A small image classifier, trained from scratch.
Model: 7.38M parameters, arch nf_resnet, activation relu, depths [4, 9, 4].
Training: soap at rate 0.0016, 6700 steps, batches of 96, held-out accuracy 97%.
Data: trained on procedural textures in two colours, tilted and lit, 195000 training examples, 3.3 epochs.
Rows from block 14 of a small image classifier, named by matrix and row number. Rows with one number belong to one channel. Each number is 128 + 24 x the weight over its row's rms, rounded and kept within 0 to 255. All counts start at 0.
Before each channel's rows are labels from the 100 images, of 14976, where the channel reaches its highest value: "responds to" is what is common among them. Only what is clearly more common there than usual is listed. The data: procedural textures in two colours, tilted and lit.
# convs0: first 3x3 conv (model.blocks.14.convs.0.weight, 256x256x3x3, standardized in use, each kernel summed), inputs 128-255
# convs1: second 3x3 conv (model.blocks.14.convs.1.weight, 256x256x3x3, standardized in use, transposed, each kernel summed), outputs 128-255

responds to: green; pattern colour: green
convs0.132 [129 122  88 121 151 123 122 148 119 129 148 141 142  93 154 112 103  89 115 137 100 131 162 124 141 155  62 127 131 127 148 119 137  73 111 163 143 158 123  84 125 171 121 118 136 135 111 147 134 177 156 146 120 123 164 135 161 112  97 194 128 117 138 153  90 161 130 114 122 134 157  96  82 115 145 106 117 126 124 141 136 107 170 140 115 113 161 116 148  95 142 145 124 153 158 123 140 120 162 142 135 101 129 115 132 117 140 155 123 177 126 138 126 143 144 140 111 172 107 144  90 158 186 142 129  91  89 123]
convs1.132 [163 123 127 118  79 118 151 121 131 141 106 109 153 153  66 119 148 111  92 156 158 138 123 167 142 152 141 143 130 119 138 128 145 201 151 167 121 115 126 153 182 144 159 100 133 133  98 134 137 144 123 137 155 143 128 144 132 141 112 174 133 122 133 129 148  99 110 110 130 113 116 126 170 132 154  80 136 133 178 132  83 145 105 186 144 158 131  65 116 134 127 119 115 147 121 167 107 115 133 117 122 105 153 122 166 122 108 117 136 146 137 123 116 120 108 111 115  90 106 158 114 138 152  98 149 104 202  85]

responds to: blue; pattern colour: blue; ground colour: white
convs0.22 [107 160 101 119 100  87 120  95 133 131 121  81 138 117 160 144 101 157 123 117 117 118 129  90 105 135 117 142 158 119 102 144 137 113 115 124 164 138 148 139 128 146 126 117 112 148 148 172 106 115 100  90 154  95 100 125 116 145 107 105 139 113  99 110  94 123 133 104  99 117 126 133 107  33 164 154 149 145  84 155 124 116 130 129 136 134 107 186 104 191 131 116 138 143 171 132 148 101 160 132 168 168  80 123 113 104  95 176 122 136 137 125 123 143 174 129 155 103 114 113  98 204 177 131 169 126 105 130]
convs1.22 [124 132 130 123 135 157 150 126 154  90  97  92 118  52 103  99 119 104 112 120 125 115 131 105 117 128 140 167  76 138 131 146 123 116 141  94 153 164 119  79 134 114 115 130 127  99 144 153 117 128 127 109 161 180 126 148 130 126  93 105 160 104 104 109 172 145 134 133 113 153 127 124 198 119 136 119  99 150 122  94 163 110  81 106 105 136 134 147 137 106 132 105 118 159 120 140 122 188 152 137 136 137 130  87 105 123 118 134 157 103 148 133 172 132 101 151 115 122 152 148 140 110 108 194 146 148 151  81]

responds to: white; pattern colour: white; ground colour: black
convs0.235 [128 137 123 124 107 128 150 197 114 147 145 116 111 125 149 103 102 112 125 161 124 132 140 148  89  97 136 101 151 114 136 121 120 111 122 122 114 122  90 151 133 129 138 141 116 150 128 136 154 101 164 100 136  74 121 125 166 155 131 109 140 129 206 129 147 120 109  91 122 127 132 173 135 149 129  87 110 132 151  97 118 140 130  95 162 117 131 111  79 107 134 122 189 114 158 101 118 119 110 144 102 111 157  84 201 162 118 123 142 120 100 134  95  93 119 119 109 161 127 151 152 104 125 127  28 126 140 145]
convs1.235 [104 136 153 150 143 105 101 115  93 124 159 136 128 115 191 132  97 132 153 112 121 134 158 112 163 130 101 122 116 114 193 139 116 122 116  95 116 125 105 136 107 146 104 130 151 108  79  82 115 132 130 122 169 177 123  64  86  94 170 134 149 117  76 142 143 143 109 113  97 119 114 103  97 111 129 160  80 144  97 166  87 169 106 119 133 117 123 130 106 114 153 107 161 103  87 160 142 135 169  88 162 125 113 151 154 129 113 158 113 136 130 138  70 142 129 113 164 134 120 128 110 150 131 149  69 124 139 127]

responds to: green; pattern colour: green
convs0.56 [151  99  82 110 130 150 114  99 153 107 166 124 107 132 148 194 132 106 108  90 157 157 120 108 123  96 114 111 117 141 146 146 166  74 133 139 141 114 108 154 147 112 114 135 153 135 112 102 106 128 124 140 153  77 133 129 128 142 127 161  98 116 175 112 127 139 180 162 162 143 132 160 121  94 151 109 160 128 109 141 144 118 160 103 115 114 123 147 126 138 113 132 109 167 136 133  81 136  97 126 128  97 143 102 147 173 119 129 124 170 125 140 122 156 121 127  98 130 124 129 132 119 129 109  95 118 110 115]
convs1.56 [151 125 127  74 140 118 141 127 146 175 130 123 127 116 137 120 172 117  86 149 160 106 161 129 135 119 149 142 134 126 141 147 109 151 118 232 146  96 113 109 173 136 153 141 138 130 155 125 108 109 124 122 147  97 119 122  94 154  99 132 163 152 115 133 156 112  87 108 151 133 112 107 141 120 138  88 175 115 155 123 104 125 136 145  90 171 115 126 127 102  95 131 122 102 148 141 136 153 129 135 119 115 147 138 170 175 159 130 154 154 139 119 136 146 110 130 117  78 133 159 104 147 132 144  83 127 154 114]

responds to: blue; pattern colour: blue; ground colour: white; pattern colour: teal
convs0.171 [118 147 133 142 126 124 100 139 136  82 129 130 156 142 133 120 118 148 175 108 120  95 110  91 118  97 126 137 131 140 124 126 125 117 113 100 152  99 135  93 126 114 142 140 154  91 121 151 141 118 129 129 128 118 132  93  98  84  84  85 100 159 108 132 110 182 141 125 118 151 111 183 166 148 137  81 122 132 134 119  93 136 121 133 135 166 135 111 126 108 119 115 125 113 133 110 114 120 138 138 147 106 129 109 180 148 230 140 140 161 112 104 133 139 158 136 115 133  99 159 137  99 135 120 152 121 130 158]
convs1.171 [139 138 155 160 131 160  70 116 135 126 141 138  44 100 133  99 103 181 159 141 130 108 165 109 140 119 157 126 122 160 147 143 145 130 165 131 113 138 101 104 111  80 104 117 119 132 123 106 104 120 136 138 127 150 124 102  99 152 113 122 124 141  92 109 133 171 114 152  97  91 146 114  95 123 103  74  94 128 111 158 120 114 159 115 134 101 147 138 146 136 147 108 117  78 124 110 138 107 139 145 128  92 110 126 174 118 139 121  92 150 180 146 152  43 137 198 142 156 129 161 128 113 118 109 149 116 152 140]

responds to: black; pattern colour: black; ground colour: teal
convs0.110 [132 117 130 167 142  93 130 169 117 126  97 118 147 104 134 108  81 117 136 130 113 108 121 143 113 121 102 135 106 150 139 143 121 123 131 145  81 147 157  80 141 149 125 129 156 129 129 148 122 138 126 139 159 110 110 151 135 101 173 136 111 106 140 177 113 125 134 107 121 150 132 111 171 154 139 104 181 143 180 117 142 110 129 128 135 120  95 171 151 101 112 140 179 168 149 110  90 114 112 119  94 132  97 149 121  92 132 112 107 133 132 149 153  93 137 133 149 136 163 127 136 136 172 147  75 164 146 135]
convs1.110 [157 112 136 150 163 139 145 150  90  91  81 144 124 132 100 145 159 113 125 146 126 112 145 111 130 134 173 136 144 130  97 120 136 159  85  95 155 166 130 148 141 149 148 148 145 132 147 146 174 127 144 157 133 141 117 136 116 110  72 184 197 160  91 158 175 122 152 100 128 130 132 150 120  96 152  79  84 127 118 131 110 145 120 146 136 120 121 131 117 196 106 102 149 131 107 124 104 105 142 129 149 162  97  81 161 129 125 105 115 106  75 165 124 136 128  90  86 135 133 135  83 140 129 120 161 149 140 104]

responds to: black; pattern colour: black; ground colour: white; pattern colour: brown
convs0.134 [122 112  99 151 139  95 156 143 134 114 113 120  91 141 142 158 105  83  90 136  60 139  99 147  86 132 115 102 144 125 155 107 117 142 109 108  78 148 130 128 161 126 126 122 171 127 108 100 103  88 164 133 131 129 118  84 163 154  92 102 134 158 118 117 135 134 116 119 131 117 134 116 159 128 105 101 144 158 146 168  92 106 111 147 137 162  75 123 116  92 108 112 130 124 102 133  79 166 133 161 168 120 141 124 150  72 120  90 109 129 122 138 123 113 161  87 164 116 122 117 122  88 139 110  83 118 129 131]
convs1.134 [143 152 137 114 139 134  95 132 119 108 130 134 120 122 135 127 149 122  65 150 112 152 143  90 139 156 128 141 136 101 174 132 105 112 124 110 126  73 170 110 163 152  85 133 130 143 147 118 170 122 155 157 109 128 152 107 144 113 106 127 116 122 137 137 128 137  75 158 180 145 111 143 150 151 160 137 210 159  96 166 131 124 132  79 122 124 145  97 127 179 133 196 151  94 140 124  80 138 121 134 141  99 130 100 124 148 105 100 133 144  91 130 106 131 138 137 166 150 106  98 139 139 156 115 122 126 109 114]

responds to: white; pattern colour: white; grey; pattern colour: grey
convs0.146 [138 128 136 156 170  72 126 174 105 143 134 137 159 109 122 153 115 119  86 127 144 123 147 141 132 103 131 134 156 129  95 139 129 136 138 140 142 138  96 150 131 160 133 134 125 128 133 165  86 109 114 135 154 109 141 153  88 123 146 155 117 147 129 124 155  94 108 111 118 120 104 137 114 151  90 136 123 121 137 117 113 103  99 110 130 167  31 134 197 126 113 118  68  99 146 136 108 135 115 137 108 105 153 150 122 132 101 108 127 115 147 105 138  75 163 149 132 147 111 154  74 155 139 134 103 157 153 102]
convs1.146 [108 165 112 186 120 102 189 119  94 122 130  88 110 140 126 104 128  99 131 120 123 150  88 128 131 106 108 123 104  45  95 142 112 144 100 133 136 130 158 145 123 163 117 133 187 135 139  85 154  79 105 139 161 107 129 172  88 160 113  85 110 131 140 144 154 115 107 124 132 152 116 152 122 140 124 133 152 146  95 118 119 151 130 133 129 118 140 113 164 148 153 164 153 103 166 110 147 122 167 116  67 154  98 144 100 146 117 103 145 122 141 168 114 155  99 111 111 144 107 117 179 150 127 112 180 150 118 124]

responds to: blue; pattern colour: blue
convs0.12 [144 126 140 122 107  94 154 100 120 145 109  49 153 119 138 160 152 114 118 151 101 193 113 120 152  86 114 116 125 164 132 170 116 146 134 118 147 133 145 146 126 127 102 165 133  97 120 174 122 139 128 157 134 130  82 107 130 102 100 147 128 129 166 132 144 126 178  75 111 120 124 133 117 120  38 133 134 123 127 115 117 112 150  71 178 129 138 126 168  82 156 142 146 114 114 137 112 134  99 150 141 139 133 136 162 142 151 158  94 114 167 137 127 117 127  92 131 115 137 121 177 112 112 138 141 109  93 178]
convs1.12 [ 93  80 161 145 131  80 108 149 135 106  97  77 109 169 152 126 161 160 105 114 154 104 170 158 123 117 101 151 136 105 159 149 132  87 107 115 118 141 107 126 120 138 122 114 101  99 146 142 102 130 111 123 139 142 139 117 124 150  91 119 145 144 110 142  86 165 144 148 125 148 116 162  98 133  83 150 101 120 154 127 110 167 159 155 134  98 120 154 136 127 137 121 175  96 130 145 130 136 123  94 117 140 169 165 136 158 141 136 106  97 149 133 137 162 120  89 136 126  95 153 107 157 145 123 112 115 165  83]

responds to: green; pattern colour: green
convs0.150 [145 101 118 103 112  99 136  84 167 132 104 165 153  94 158 159 136 128 103 110 107 175 104 148 171 104  69 138 121 131 125 122 119 110 123 146 173 112 157 108 130  76 115 158 141 149 141 126  91 109 131 109 168 132 113 126 145 184 114 183 141 118 103 134  86 133 126 128 111 126 128 110  91 141  13 167  95 125 118 185 102 154 154  67 152 168 113 130 128 119 127 107 117 144 143 121 157 128 136 126 136 125 148 139 151 136 123 135 131 111 120 115 154 168 132 148 141 111 146 130 107 153 145 148 109 134 157 133]
convs1.150 [126 180 128 142 129 141 157 107 133 140 111 154 121 118  97 139 150 118 122 132 146 108 150 167 143  96  76 138 134 128 123 133 135 137  88 136 167 144 121 164 101 144  92 137 113 103 153 133  74 144  81 146 186 131 106 129 142 100 160 126 147 122 137 157 119 141 111 158 129 120 123 149 131 152 216 111  96 104  97 108 110 127 129 171 126 145 119 101 138 124 114 126 141 131 148 144 114 166 100  94  91 150 148 138 120 127  76 126 128 130 143 133 177 136 123 129 116 163 167 136 133 108 122 134 127 152 144 142]

responds to: blue; black; ground colour: black; pattern colour: blue
convs0.57 [118 158 122 107  88 102 107 130 110 121 132 182 158 173 115 139 124 175 136 186 141 149 106 152 121 139 113 128 107 142 126 162  97 176 141 128 139 111 126  62 122  85 178 128 122 138 126 131 182  93 151 156 123 111 117 115 118  73 113 147 122 166 113 135 126 150 127  98 128 135 127 127 140  88 146 123  78 118 159 128 158 178 155 156 122 118 114 147 125 140 135  84 151 109  78 184 138 128 107 121 119 135 111 167 137 131 143 169 126 131 164 116 166 101 111 126 124 139 111 117  96 129 151 146 109 105  87  98]
convs1.57 [161 139 128 153 140 156  94  52 121 123 136 143 187 105 110 169 109 170 115 144 139 107 163  91 117  95 142 121 147  92 151  85 146 123 167 145 152 154 144 121 121 160  95 105 129 130 131 151 105 136 113 138 129 159 135 134 138  75 134 146 127 100 193 149 118 106 135 123 140 129 143 170 131 130 103 118 132 134  95 132 126 110 110 144 152 145 169 115 122 105 140 108 135 135 132  91 139  81 151 121 174  89 169 126  87 111 137 126 132  99 137 100 117 141 154 128 120 129 142 113 107 119 113 156 112  90 132 129]

responds to: blue; pattern colour: blue; pattern colour: teal
convs0.58 [144 119 102 114  88  93 106 165 106 122 122 142 150 111 148 133 136 153 183 143  93  78 131 109 165  85 100 167 106 142 130 151 147 158  63 159 153 150 118 129 188 142 101 114 103  92 128 129 145 124 127 108 123 123 112 110 142 116  99 128 151 145 105 152 133 135 138 171 100 116 148 110 153 111 127 151 170 151  85  89 121 121 147 139 115 134 125  68 119 109 142 137  86 161 131 165 141 162 158 134 164 163 117  60 113 109  97 162 133 171 140 171 123 116 148 126 140 140 133 127 110  90 172 126 160  92 146  98]
convs1.58 [ 92  87  96 130 102 111  68 138 123 151 125 126 124  94  83 145 129 101 136 147  38 132 155 157 101 146 152 104 121 119 128 145 111 132 181 149 111 156 144 111 130 121 183 112 144 152 160  97 147 123 134 134 187 122 138 123 103 125 173 139 138  94 129  93 168 102 131 154  86 168 157 141 156 154  87 103 123 109 101 144 131 117 151 115 123 150 124 130 126 123 115 147  98 119 140 154 157 130 136 147 105 123  91 155 140 143 114 135 127 117 141 138 122  75 152 122 121 100 138 162  63 133 134  97 151 128 132 136]